Rows from block 2 of the audio encoder of a small contrastive audio-text model, named by matrix and row number. Rows with one number belong to one neuron. Each number is 128 + 32 x the weight over its row's rms, rounded and kept within 0 to 255. All counts start at 0.
Before each neuron's rows are labels from the 100 clips, of 14976, where the neuron reaches its largest size: "top examples" is what is common among them. Only what is clearly more common there than usual is listed. The data: Morse code for random letters and digits, with fading, noise and interfering tones.
# gate: MLP gate (encoder.blocks.2.mlp.gate.weight, 512x256), inputs 64-127
# fc1: MLP up (encoder.blocks.2.mlp.fc1.weight, 512x256), inputs 64-127
# fc2: MLP down (encoder.blocks.2.mlp.fc2.weight, 256x512, transposed), outputs 64-127

top examples: speed: medium
gate.123 [ 96  98 128 104 132 128 127 106 140 121 147 126  96 128 128 128 145 187 163 148 137 146  89 128 157  99 127 128 126 166 194 142 128 128 145 189 128 128 169 135 128 185 128 156 118 138 210 163 120 128 128 101 162 128 128 128 128 128 102 128 113 133 103 128]
fc1.123 [160 115 193 128 136 100 134 128 209 178 128 169  89 111 164 126 128 152 117 101 131 141 128 125 128  95 149  80 184 116 128  95 200 107 150  97  91 141  70 128 128 128 128 165  97 128 158 126 128 152 103 184 113 110 132 128  84 134 117 147 226 152 167  63]
fc2.123 [128 179 105 128 145 114 163 128 162 158 133 159 128 105  88  92 128  75 136  68 128 128 134 189  93  86 202 105  79 117 129 128 135 144 128 128 121 128 128 128 103 128  94 128 128  89 105 103 128 108 118 126 128  73  95 128  91 144 128  97  95 128  89  92]

top examples: speed: fast; tone: high; pink noise; the character "q"
gate.276 [ 79 100 128 101 128 151 134 130 128 128  38 128 128 151 130 128  74  83 128 181 166 107 105 118 128 128 128 190  95  74 135 147 124 128 150 128 128 193 128 128 128 128 113 128 135 182 204 131 128 111 128 127 124 128 110 125 239 128 150  87 128 186 192 128]
fc1.276 [118 121 128 128 111 199 128 173 144 107 116 182  80 117  98  79 137 179 128  89  92 128 154 155 134 100 210 128 115 175 138 165 129 120 173 128 128 128 128 128 128 124  76 128 119  38 128 128  45 128 195 197 107 150 128  72 128 131 111 219 122 128  95 114]
fc2.276 [141  81 193 128 128 128 121 128 128 108 120 128 128 128 175  57 128 167 182 128 144 128 128 129 128 128 189 128 128 131 123 144 108 190 135 128 135  94 128 128 132 128 128 106 150 189 135 155 138 140  75 128 124 128 170 121  82 146 128 126 158 128 128 153]

top examples: rumble
gate.338 [183  90 157  81 103 128 128 161 128 128 127 137 133 167 157 131 178 227 121 175 128 119 127 128  99 116  74 110 102 128 128  88 110  60  95  92 162 145 113 150 128 111 113  75 194 136 128 128 162 117 103 169 149 128 148 122 128 128  81  50 128 141 114 131]
fc1.338 [128 114  99 125 151 135  85  91 166 128 128 128 116  91 120 107 113 128 102 119 156 124 117 128 105 123 140 123 159 118 126  94 179 103 153 149 127 128  83 147 154 128 148 129 128 128 199 128 168 128 148 118 148  79 151 128 106 108 153 192  54 128 122 119]
fc2.338 [160 164 102 167 126  67 194 135 125 130 128 179 128 128 106 106 134  95 178 110 231 122 128  79 121  98 128  79 128  93 164  60 128  91 128 100 128 107 101 132 152  97 164 166 101  79 128 113 122 143 157 169 121 144 128  89 100 128 127 143 128 174 128 128]

top examples: rumble
gate.200 [ 82  86 128 178 106  89 128 193 128 104 148 153 103 135 158 171  86 120 128 128 128 128 128 120 139 135 128 198 255 172 122 179 204  74  86  82 128 143 133 128  93 121  53 160 128 108 125 153 150 128  99 171  96 108 128 145 100  84 145  90 128 128 128  80]
fc1.200 [ 68 177 154 128 226 167 128 151 131 128 128 121  66 153 138 153 128 128 164 132 128 128 145 115 128 128 185 112 128 181 122 128  84 160 128 101 140 128 132 109 169 128 128  61 147  78 128 128 142 128 128  84 146 128 132 110  70 128 156 215 149 128 128 103]
fc2.200 [118 128  66 103 146 141 187 132  72 158 128 157 128 128 113 163 128 109 128 146 148 107 128  79 112 110 128 212 123 175 157 103 112 114 135  58 152 102 141 188 148 181 123 128 128 157  66  80 123 110 172 128 144 128  85 128 236 153 144 152 128  13 188 128]

top examples: reverberation; speed: medium
gate.256 [ 60 126  69 128 128 122 126 108 128 162 128 128 128 155 128  71  99 112 120 131 196  97 128 125 175 178 115 129  67 210 120 108 128 196 128 128  64 149  68 128 160 119 116 128 128  38 128 168 122 116 139 128 165 144 139 128 135 123 198 147 128 128 128 128]
fc1.256 [128 160 198 147  76 128 128 110 174 128 128 109 119 105 132 128 177 128 140 128 128 162 130 153 140 173 174 144 128 119 115 128 128  87 128 128 185 124 163 128  94 172  82  78 194 231 109  95  80 121 109 141 124 102 129 102 128 130 128 170 139 146 151  78]
fc2.256 [128 128 128 128 128 151 128  95 128  86 128 128  80 128 176 175 128 162 129 145 139 128 146 156 137  64 166 137 120 128 128 167 129 150 128 128  81 163 147 128  65 108 128 158 144 115 128 128  96 120 247 125 133 158 137 128 108 141 124  88 136 128 128 128]

top examples: speed: medium; tone: low
gate.69 [ 97  73 114  83 143 128 220  98  90 159 134 182 137 123 179 176 128 183  50  70 115 128  75 124 140  70 175 172 128 128 128 128 128 155 128 128 128 128 200 208  51 128 128 217 100 101 128  81 112  91 107 128 125 128 128 128 128  99  86  99 128 143 158 119]
fc1.69 [ 93  94 101 128 152 113 255 178  51 128 122 137 129 136 128 128 144 182  81 104 159  87 123 106 128 151 196 209  75 128 185 149 146 174 128  96 159 154 128 185  77 108 106 116  74  83 139 173  97 106 180 128 133  92 146 128 128 139 128  98 128 116 148 128]
fc2.69 [113 128 156 128 113 128 147 129  87 107 128 128 184 128  82 100 112 126 138  95 128 163 134 140 165 126 136 125 168 131 108 176  66 133 128 169  80 121 128  83 128 176 113 165 136 119 116 100 108  87 104 168 205 128 128 117 128  63 128 128 117 183 128 128]

top examples: tone: middle; speed: medium; rumble
gate.346 [128  90 128 144 128 128 128 128 203  58 128 128 132 175 128 163 170 143 128 121 128 128  83 128 128 128  75 128 139  90 128 162 128 187 127 108 128 117 128  75 149  87 206 159 128 128 128 128 128 128 128 128 127 128 153 128 128 177 149 128 167 128 176 128]
fc1.346 [148 128 128 169 128 107 128 128 128 128 180 128 167 128  57 157 118 128 128 128 128 128 128 103 117 128   0 136 110 155 128 179 159 202 132 128 138 148 128  86 128  71 230 135 128 128 193 128 128  76 137 113 103 128 128 128 128 210 128 169 147 128  97  77]
fc2.346 [132 128 128 112 128 190 187 128 128 100 128  79 128 128 109 128 128 128  67 128 128 128 128 117 128 130 238 133 184 181 151 169 109  53 128 128 146  50 182 117 128 128 128 107 128  95  83 107 122 121 222 128 108  96 128 142 128 135  75  87 211 116 119 128]

top examples: reverberation
gate.238 [ 56 144 128 128 128 128 128 158 128 123 120 147 182 109  87 128 128 114 128 158  94 100 111 128 139 157 128 111 104 128 128  84 128 110 128 139  99 112  95 155 128  63  10 128 218 102 128 137 165  84 128 128 121 128 170 101 113 153 112 128 128  97 128  78]
fc1.238 [128  92  97 128 128  84  95 171 178 114  93  91  38 111 194 146 113 128 116 108 113 198 139 128  63 161 167  83 109 128 128 137 128 128 111 128 128 133 128  88 143 128 150 128 128 183 151 105 122 184 158 128 128 200 187 141 153 117 146 128  78 207 128 144]
fc2.238 [ 98 135 110 123 126 119 146 128 108 101 126 176 164 128 117 145 129 128 172 128 163 134 128 135 128 146 128 102  68 172 106 162 100 128 156 164 142  67  39  94 108  66 181  68 116 175 128 167 163 127 163 155 160 118 128  29 172 104 128 128 106 128 176 128]

top examples: tone: low
gate.30 [125 128  66 128  14  86 117 128 160 114  82  82 128 109 104  89 113 128 135 128 212 139 189  67 128 112 162 163 178 128 121 128  83 146 191  87 173 128 128 128 128 110 150 124 129 122 128  96 107  99 128 128 121 130 178 128 109 153 129  85 160 113 146 165]
fc1.30 [128 134 194 128 128 128 146 144 151 161 145 149 130 102 128  85 128 134 128 128  63 128 146  71 128  95  82  99 138 132 118 125 148  94 126 200  86 130  98 158 128 143  95 193  65 128 116 128 116  96 128 123  98 161 128 114 120 160 128 128 128 109 107 110]
fc2.30 [ 78 147 135  78  68 128 156 140  88 128 168  80 142 128  91  90 105 137 137 128 207 117 175 128 128 146  70 128 116 135  90 179  87 138 116 128  41 128 128 176 156 128 100 109 128 128 109 168 143 128 118 203  72  82 142  88 169 125 168 128 128  82 119 118]

top examples: reverberation
gate.419 [112 133 108 128 129  90 156 150 128  50 100 128 143 128 128 146 143 122 128  97 129  91 132 133 113 128 125 106 197 143  74 128 115 128 128 176 187  96 158 128 200 128  92 128 128 106 140 128 193 167 139  69 128 144 113 156 128 112 128 128 149 171 123 112]
fc1.419 [181  99  97 156  97 112 107 128 130  76  65 146 167 162 162 156 171  96 128 128 128 139 128 119 126 120 128 140 128 145 109 128 123 128 103 168 141 148 130 119 151 123 121 128  93 174 128 128 201 128 149 128 128 146 170 158 159 110  51 120 155 122 189 140]
fc2.419 [128 105 141 128 136 154 158  79 145 150 128  99 156 172 138 214 144 128 110 113 128 128 128 128 128 128  93  48 109 137 128  78  70 128 128  29 128 164 135  99 128 145 159 128 178 117 193 128 128  78 143 128 128 110 128 164 128 162 128  56 128 209 130 128]

top examples: speed: fast; the character "3"; the character "v"
gate.45 [128 112  96 128 113 128 151 156 128 128 142 128  99 128 128 158 128 131 145 167 128 136 128  60 119  83 180 115 176 129 128 128  91 113 166 143 157 178 123 128 143  65 128 156 128 138 131 148 129 128 138 128 125 128 178 180  90 107 105 105 102 110  99 137]
fc1.45 [123 142 128  99 170 128 128 128 108 125 148 138 125 128 172 128 128 138 112 120 134 164 168 128  77 128 119  86 120 154 108 128 192 128 138  89  90 128 111 124 162 128 160 157 131  88 160 143 121  58 106 132 140 128  87 196 122 110 129 146  59 130 128  80]
fc2.45 [128 170 109 139  79 128 128 126  52 128  94 128 136 214 100 128 153 116 104 190 143  88 128  97 128 128 128 123 128 128 115 128 124 151 128 121  52 128 161 128 138 128 152 128 128 159 128 102 128 152 128 151 104 128 128  85 128 101 118 128 168  51 128 145]

top examples: speed: slow; pink noise
gate.154 [128 104 128 123 128 128 143  95 135 131 128 117  97 118 110  77 192 130 116 137 128 128 137 128  87 128 128 120 158 125 125 128 220 111  52  59 130 157 125 140 142 100 128 128 128 109 128 179  93 126 135 150 143 135 128 198 130 128  84 128 113 130 128 128]
fc1.154 [154 132 177  70 112  75  89 136 104 145  83 179 180  55 135 191 153 151 128 140 125 128  60 128 153  72 123  96 128 128 181 122 112 141 128 132 168 119 216  89 118 145 172 106 128 108 114 162 160 122 163 128 120  93 109 148 131 128 170 131  92 171 155 128]
fc2.154 [169  82 128 138 154 128 187 119 160  92 142 156 106 128 175 117 128 133 128 128 154 128 112 128 127  31 150 152 128  85 128  86 113  74 141 141  68 125 191 128 104  94 151 144  89 104 137 128 151 128 128  46  55 218 128 128 116 177 141 143 161 135 146 159]

top examples: speed: slow
gate.17 [128 128 128 136 129 128 157 150 130 128 122 128 128  93 149 119 176 128 128 128 153 128 121 128 178 128 128 126 105 119 174 110 128 128 190 128 128 132 119 123 128 128 128 131 128  83 139 121 184 128 128 123  91 128 126 108 128 138 128 136 112  44 151 128]
fc1.17 [128  84 104 128 120 195 146 164 140 116 146 114 128 128 123  87 134  72 146  76 165 205 116 128 181 132 203 188 107 115 150 128 128 177 172 128 128  86 121 144 104 158  79 124 208 128 128 128 140 175 130 146 128 151 103 128  86 158 177  55 134  98 146 128]
fc2.17 [165 128 128 118 126 168 129 125 128 128  93 133  95 135 128 128  98 128 128 128 128 128 121  89 128 128 105 128 128 129 154 104 127 122 128 102 177 123 128 159 131 208 128  97  58 128  97  71 128 131 128  62 111 128  67 128 181 215 115  63 198 128 116 169]

top examples: tone: high; quiet level; mains hum
gate.70 [131 128 128 128  91 108 137 162  96  92 107 135 130 202 172 122 128 145 147 128 136 123 128 190 126 128 128 128 116  69  76 148 166 128  70  88 134  70 142  27 128 112  99 132 172 138 128  85 123 121 130 128 186  82 128 128 206 128 178 128  75 128 111 153]
fc1.70 [102  98 150  31  84 178  80 100 128  70  53  98 118  83  82 152  86 195 178 145 149 128  71 157  54 139 111 105 135 128 130 124  94  90 127 128  89  79 120 128 152 128 155 122 146 128 128 110 127 187 102 130 125  58 152 177  97 190 108 168 187 133 117 139]
fc2.70 [ 85  97 164 171 183 115 135  96 176 114 127 118 202 123 100 144 128 119 110 184 160  64  73 137 165  53 135 159 103 128 128 128  79 128 113 128 174 133 128 128  97 164 123 188 117  71 128 117 143 128 160 120 125 128 130  83 128 128 169 126 115  84 152 168]

top examples: speed: fast; mains hum
gate.499 [128 178 107 136 115 101 142 188  97 128 128 118 123 134  90 159 158 172 128 128  93  85 167 160 227 114  89 204 128 176 168 165 161 130 156 175 117 128 144 136  90  97 128 128 137 112 128 255 129 128 128 166 106 127 185 128  99  61 128 119 128 108 100  74]
fc1.499 [128 196 109 128 112 128 113 129  31 116 129 128 111 109 119 186 192 167 128 173  95  61 125 103 139 128 147 128 144 113 130 108 129 101 109 134 202 128 109 210 153 129 128 144 146 134 138 153  90 118 145 148 165 155 128 127 128 118  92  80  90 113 120 128]
fc2.499 [180 128 128 159 114 128 139 111 128  87 108 170 163 189  91 128 129 124 127  77 128  97 139  37 139 210  60 183  78  93 128 112 143 119 128  73 148 128 111 155 128 128 127 134 128 128 138 144 148 171 102 102 185 133 137  92 128 105 174 232 163 128 184 127]

top examples: speed: medium; tone: low; white noise
gate.56 [128  64 128 119  94 175 128 155 128 168 153 150 128 154 203 128 128 128  40 162 128 128 117 102 139 128  83 149  33 128 128 177 128 135  93 108 103 128 139 160 120  86 128 128 128  78 128 107  95 105  98 128 128  77 128 148 140 105 105 168 163 147 158 189]
fc1.56 [108  86 128 128 128 152 167 120 149 173 128 128 128  76 156  82 128 128 128 104  34 128 128 128 128 111 128 128 104 165 128 190  92 181 128 128 128  90 128 171  93 142 128 191 147  63  59  92 189 128 139 128 100 128 120 128 128 128 128 119 128 128 128 128]
fc2.56 [159  84 128 128 143 149 105  55 128 128  69 110  94 216 128 105 177 162 135  77 128 128 128  65 128 169  57 128 178  94 128 128 128 155 107 128 128 128 128 188 128  77 128 128 163  87 145 163 153 154 128 186 128 185 100 109 128 192  96 128 143 128 128  68]

top examples: speed: fast; the character "c"
gate.502 [ 97 184 128 114 128 154 140 116 137  31  77 128 128 119 119 118 200 113 128 128 128 128 163  45 188  97 135 104 174 128 166 128  92 128 121 170 122 128 141 197 128 137 110 128 128 195 128 135  50 128  91 156 135 150 128 128 128 128 132 128 128 109 157 121]
fc1.502 [182 112 154 123 128 126 128 128 128 129 128 128 116 143 128 128  56 109  81 144 153 116 128 128  77 183 224 128 128 128 128 128 204  33 128  98 124 110 141 101 122 128 161 128 107  88 128 128 166 128 123 100  95 140 101  82 128 128 128 128 128 131  99 185]
fc2.502 [153  84 221 114 102 128 153 103  84 143  62 128 128 128  84  54 113 128 128 123 116 105 171  86 128 192 201 165 128 114  77 128 145 170 128 111 147 128 104 128 172 128  78 167 165 138 116 127 136 128 128 102 183 166 128 150 102 174 165 132  82  69 128 128]

top examples: tone: high
gate.106 [132 167 128 128 130  97  41 159  83  97 153  75 131 116  80 145 117 145 176 153 126 108 128 111 128  65 115 189 141  52 128 180 128 207  99  68  79 130  87 106 146  56 213  51 108 149 104 128 185 128 130 181 104 106 209  90 128  94 128 119 128 138 143 116]
fc1.106 [128 141 112 198 144  84 165  78 128 201 219  70 157  81 133 115  61 131 174 160 155 128 128  79 119 131 128 128 128 154 138 115 135  93  99 112 128  89 199 144  94 128 128  99 148  92  72 128 128  56 131 152 120 123 154 113 136 154  95  99  91 119 121 128]
fc2.106 [123 167 159 104 128 134  89 131 128 128 172 128 128 157 128 128 118  74 128  97 122 150 128 163 102  93 188 111 173 125 116  97 143 151 109 145 162 123 134 118  90 138 102 140  98 148 203 132 169 128 128 160  49  90 128 115 128 111 198  84 123 117 169 187]

top examples: tone: high; speed: medium
gate.483 [133 128 161 157 164  87  76 155  73 189 128 121 120 126  91 147 138 114 172 153 128 105 128  95 145 128 154  97 125  86 159 134 124 174 107 154 136 209 144 152 103  65 128 104 104 109 139  76 128 128 128  48  98 169 102 143 128 128 180 151  77  32  90 128]
fc1.483 [103  92 149 140 131  37  83  70 141 148 164 128 128 128 202 153  96 141 160  94 128 138  76  84 138 114 165 128  91 100 148  94  80  88 208 128  97 133 191 171   0 128 148 128 128 128  89 128  77 185 139 142 128 121 195 168 167 152 109 128 128 128  74  96]
fc2.483 [102   7 149  80 191 101 125 133 195 161 147 132 128 141 154 128 160 128 128 130 165 115 120 128 182 110 110 160 102 168 128  58  70 117 128 110  58  76 113 146  72 137 178  90 178 140 128 131  95 148 136 163 128 128 128 128 128  97 139 128 230 139 128 157]

top examples: speed: slow; rumble
gate.352 [141 172 114 151 144 166 144 115 148 177 110 140  80 167  63  32 128  90 135 128 142 153 165 120 142 120 128 128  76 149 103 135 182 174 136  92 128 191  78  96 128 128  59 122 128 127 161 128 128 196 123 128 176  49 128 128 128 139 131 102 127 128 125 153]
fc1.352 [117  98 128 102 203 154 128 128  98 191 157 128  76 128 128  43  99 119 128  95 128 128 128 112  98 130 128 158  74 178  99 190 192 128 164  91  38 128  93  71 107 128  84 121 128 167 128 203  95 160 131 123 128  88  96 151  94 128 144 105 162 128  62 104]
fc2.352 [172 139 128 150  97 158 128 105 172 112 155 100 204 117  82 155 128 121 128  87 149 147 128 230 131 128  81 108 128 133 128 128  93  90 168 109 152 128 128  75  97 128 102 134 128 121 124  79 120 153 145 108 161 128 121 128 106 128  96 172 128 128 128  68]

top examples: tone: low; speed: slow
gate.290 [170 128 128 115 133 153 128 128 149 129 189 128 147 128 150 173 180 128 112 220  87 128 128 162 100 154 128 128  86 128 128 123  82 128 155 131 130 125 160 168 112 128 134 128 125 223  68 164 181 119 128 128 149 152 128 137 144 128 128 128 127 128 128 163]
fc1.290 [145 159 131 128 128 128 128  80 128 181 153 128 101 144  88 207 156 145 107 182 106 128 104 128 127 128 127 128 113 156 128 149 109  79 132 180 120 128 169 133 143  82 128 128 128 181 128 174 166 179 132 144 128 128 128 128  75 128 110 128 128 114 128 139]
fc2.290 [105 102 128  84 106 128  67  72 125 128 128 128 171 151 164 122 118 128 128 128  70 128 128  92 128 164 139 101 131 128 128 128 181  70 118 116 137 208 144  94 128 163 148 120 128 173 109 166 123 127 159 119 128 202 128 128 128 157 128 128 111 146 115 165]

top examples: reverberation; speed: medium; mains hum
gate.26 [128 163 179 128 169 128 128 128 159 136  91 147 141  74  97 128 109 116  95 109 128 162 112 193 102 128 128 123 141 191 128  74 128  83 170 150 128 103 170 164 128  96  98  83 128 170  80 128  56 128 128 185 128 124 156  97 168 128 126 114 158 102 129 108]
fc1.26 [ 73 128 183 107 132 142  99 124 109 160 128 146 143  84 107 150 153 192 140 128 136  88 129 128 137 153 107 128 128 165 129 128  74 121 162 177 153 128 128  88  93 184 128 193 156 105 161 101 128 114 128 151  91  90 135 128 185 130 149 127 128 148 148 113]
fc2.26 [121 128 118 125 128 128 130 143 128 115 180  68 111 140 100 100  91 117 128 211 176  82 160 133 125 159 114 147 111 112 108 155 172 152 128 170 128 178 123 105 128 128  89 210 128 138 126 116 128 140 111 144  57 164 128  31 135 103 150 133 128 128 128 128]

top examples: speed: medium; tone: high
gate.291 [128 147 131 100 128 151 142 160  73 143 128 140 128 152  89 128 120  78 181  97 128 128 125 127 110 150 128  88 128 166 128  50 140 128 128 135 148 128 200 110 157 143 148  89 128 149 182 128 128 183 142 128 165 144 142 151 165  88 162 128 128 176  86 145]
fc1.291 [153 197 128 182 128  81 128 137 128 128 128  88 172 128 110 169 102 168 122 154 107 128 128 128 128 128 106 128 128 128 128 128 122 101 128 160 128  79  74 128 211 128 104  99 128  98 128 106 128 128 128 141  75 159 128 128 149 165 128 137 178 128 128 128]
fc2.291 [ 92 121  76 128  71 189 128 128 128 128 128  94 207 128  93 128  80 110  84  65 128 122 128 160 128  86 152 113 155 128  83  84 128  89 128 128 108 158 128  98 132 128 128  89 128 172 144 128 162 128 128  64 117  71 114 128 119 208 162 110 109  70  90 128]

top examples: speed: fast; reverberation; mains hum; the character "x"
gate.201 [146  74 128 110 134  73 172  75 128 160 135 125 128 128 128 150 131 115 128 143 128  74 118 133 127 128 160 176 151 130 113 180 101 154 133 128 153 128  97 161 218 162 128  91  95 128 128 160  88 168 128 128 139 128 123 115 163 128 128 128 144 192  85 128]
fc1.201 [128 210 247 169 128 140 176 119  99 218 119 103 128 127 128 128 153 194 128 183 136 117 107 133 128 128 128 107 128 150  75 128  99 117 128 199  97 128 139 122 193 107 103  99 116  86 161 150 106  93  55 128 182 145 149  86 180 128 161 216 128 124  63 103]
fc2.201 [157 221 128 141 123 157 107 111 122 158 191 123 152 128 151 128 105 128 177 135 162  66 126  99 152 217 132  52 111 122 134 128 106  81 176 186  99 128 128 128 128 207 128 125 160  87  99 102 124 128 130 128  77 148 128 165 128  83 128 159 143  84  99 128]

top examples: reverberation
gate.112 [164 128 128 151 157 128 113  94 136 128 157 128 146 128 106 122 120 128 186 102 101 107 128 123 128  69 128 101 160 128  94 128 173 157 128 146 128 128  95 139 194 159 128 198 188 128 171 128 128 153 128 153  93 128 158 128 143  99 128 164 128 100 128 128]
fc1.112 [ 75 206 109  97 128 167 167 128 124 128 128 128 128  96 151 128 148 212  63 159 197 154 128  79  99 128 184 139 128 128  79 128  85 128 128 164  89 148 128 128 128  91 128  78  82  94 169  72 177 128  76 165 159 140  64 128 128 128 145 128 128 180 109 128]
fc2.112 [173  74 203 107  69  70 128 128 142 128 128 111 128 101 180 124  67 128 128 128  90 100  78 128 155  85 128 128 157 176 128 217 165 163 128  89 128 194 193 151 165 148 128 128 128 166 128 128 119  84 130 128 167 128 128 174 128 157 128 109 128 195  89 169]

top examples: speed: medium; reverberation
gate.477 [182 128 191 128 128 154 128 128 153 128 128 128  72 131 224 129 144  91 128 108 131 128 195 194 150 125 121 128 159 128 142 137 142  87 190 147 200  79 159 128 128  98 128 181 142 115 128 192 171 128  81  89 154 178 128 128 128 102 128 128 128 134 100 147]
fc1.477 [128 108 106  80 114 128 128  67 136  95  85 154 140 155 128 115 128 134  25 128 128  85 169 128 128 145 161 210 128  66 197 206 128  82 186 128 128 176 160 113 128 116 128 113 128 128 140 117 175 102 127 174 139 165 139 165  72  90 128  57  66 175 128 143]
fc2.477 [128 128 138 128 140 128 131 132 128 119 128 126 204 128  78 111 163 165 125 128 116 173 186 146 147 128  86 152 146 128  70 108 148 128 128 108 128  98 148 137 128 128 125 138  99 128  76 159 123 135 128 128 110 128 146 119 160 132 128  66 126 128 128 128]

top examples: speed: slow; tone: middle
gate.294 [128 176 128 144 158 153 114 176  76 128 105 180 131 128  55 143 128 156  66 116 136 112 119 110 128 139 128 128 140 128 133  77 143 128 128 181 170 128  84 128 162  38 114 128 133  64 162  80 165  99 120 151 138 109 154 112 155  99 140 128 183 105 179 135]
fc1.294 [168 128  70 153  62 128 128 113 101 128 154 124 131 120 138 124 117 130 138 181 126 106 106 128 102 128 114 155  85 120 128 128 128 133 132  98  95 128 128 145 143 134 159 141 172 127 156 177 128 128 193 153  98 191 137 128 128 111 128 128  96 128 123 121]
fc2.294 [ 60 113 128 149  75  83 159 177 142 127  78 155 128 128 128 148  90 128 160 153 147  51 130 128 121 128 160 101 175  53 128 123 128 162  91 128 218 159 142 150  57 128  89  87 145 110 146 119 104 172 105 128  91 128 127 142 120 126 128 157 128 137  66 148]

top examples: tone: low
gate.244 [158 158  53 134 128 128  66 128 128 122 140 161 128 154 102 128 128 145 133 159 115 128 159 132  74 128 105  81  69 128 108  39 176 128 101 145 170 121 128 128 134 128 128 131 159  60  61 128 139 128 128 173 105 127 109 128  98 152 114 110 128  94 152 128]
fc1.244 [141  65 128 165 154 107 128 107  94 114 128 101  71 123 158 218 134 143  97 150  83  80 128 182 160 135 157  90 139 128 128 148  61 161 133 100 128 114 153 171  77 133  70 163 139 128 128 126 156 135 174 128 182 151 128 128 126 128 136 128  82 126 128 204]
fc2.244 [128 142 128 119 128 112 128 112 128 128 128 123 131 148 129 109 128 128 100  97 128 138 167 178 173 138  91  82 167 163 140 162 136  85 180 122 128 143 128 114 187 139 167  78 111 123  83 128 152 111 150 128 166 128 128 128 106 178 105  47 128 128 109 128]

top examples: reverberation; rumble
gate.135 [167 128 159 136 128 128 142 196 128 121 140  77 133 143 128 134 126 185 113 128 128 128 128 172 128  85 128 100 140 159 128 173 187  29 171 128 131 137 119 170 108 186 154  27 124 135 128 171 139 136  94 128 114  76 128 129 121  84  92 111  37 110 122 128]
fc1.135 [170 128 128 144 125 149 138 137 120 128 152 110 128 128 128 146 126 137  54 139  37  78 138 128 128 136 142 128 128 190 137  96 132 126 182 117 132 128  90 128 156 128 124 179 152 146 101 128 143 132 125 107 113 128 172 146  80 128  70 184  42 135  98 110]
fc2.135 [177 128 147 117 128 159  82 131 123 133 128 129 168  95 128 128 128 124 102 162 128 128 112 128 129  98 128 128 135 128 128 128 156 128 179 173 106 107 124 130 128 132 232 128  90 128 166 162 128 107 134 131 128 198 148  73 139 128 108 128 117 151 199 116]

top examples: tone: middle; speed: slow; rumble
gate.33 [128 158 128 128 204  81 145 128 153 128 128 128 121  81 104 128 146 128 149 128 128 102 128 128 128 131 173 149  80 167 178  69 134 132  77 128 128 128 189 106 128 128  98  78  84  62  65 128 128  47 128 162 128 128 123  10 128 156 180  90 158  83 181 141]
fc1.33 [ 96 128  35 165 205 128  87 128 128 175 126 128 128 128 109 139 141 158  94 101 128 145 128 128 163 157 164 128  98 128 204 128 128 128 134 128  89  99  90  40 129 153  92 128 133 128  76  90 130  59 124 128 115 139 128  89 128 128 123  89 139 128  99 110]
fc2.33 [105 135 128 187 143 128 107 128  68 128  95 129 128 166 102 181 128 168 128 128 128 157  40 120 166 152  72 107 150 128 168 128 153 154 132 128 128 198 181 128 128 161 109 174 165 176 142  32 128 119 143 169 128 103 128 155 128 179 103  62 128 143 128 128]

top examples: speed: slow; reverberation; mains hum
gate.196 [124 163 160 128 146 155  67 133 151 128  76 128 115 105 128  37 105  36 188 163 131  73 143 158 146  92 161 187 163  83 160  88 149 153 128 182 110 157 128 128 139  93 128 144 172 128 142 140 128 128  94 131 154 132 171 128 105  63 142  99 135 129  98  90]
fc1.196 [115  94 110 123 107 128 128 135 114 162 138 142 180 128 140 128 122 128  97 128  78 204 128 117 151 172 128  76 122 128 127 178 128  84 184 128 137 137 128 128 174 128 128 103 128 123 128 128 128  54 128 109 122 128 141 100 107 189 114 178 136 108 167 135]
fc2.196 [161 126 128 142  81 160 134 128  93 128  78 144 118 146 100  81  93 130  82 128 117 128 128 112 128 156 128 112  65 181 128 126 128  87 145 121 128 102 128 128 128 166 128 138 134 123 114 185 104 128 166  87  81 211 189  95  85 128 128 130 128  53 128 171]

top examples: tone: high
gate.5 [132 145 127 123 157 147 128 128  81 151  71 172 154 124 100 115 128 146 174 107 131  87 128 119 128  87 128 118  84 128 104 108  99 128 128 128  91 128 128 155 144 169 108 115 129 128 128 130 131 111 139  82 128 122 105 166  69 156 128  91 144 119 128 128]
fc1.5 [132 188 128 128 138 112 128 159  32 112  95 126 175  77 115 134 128 128 179 121 184 120 128  98 140 102 128 130 116  60 135 191 163 185  52 149  69 128 110 148 141 136 110 142 128 201  82 128 112  94 157 122 122 166 128 168  78 128 124 118 156 156 151 128]
fc2.5 [128 128  88 104  62  75 128 128 113 128 165 128 128 128 128 101 128 125  95 145 128 128 102  78  94  94  47 128 128 159 130 150 158 128 135  90 128 103 128 128 128 109 191  41  42  66 129 112 120 128 217  71 179 128 137  82  98  72 128 111 128 125 168 128]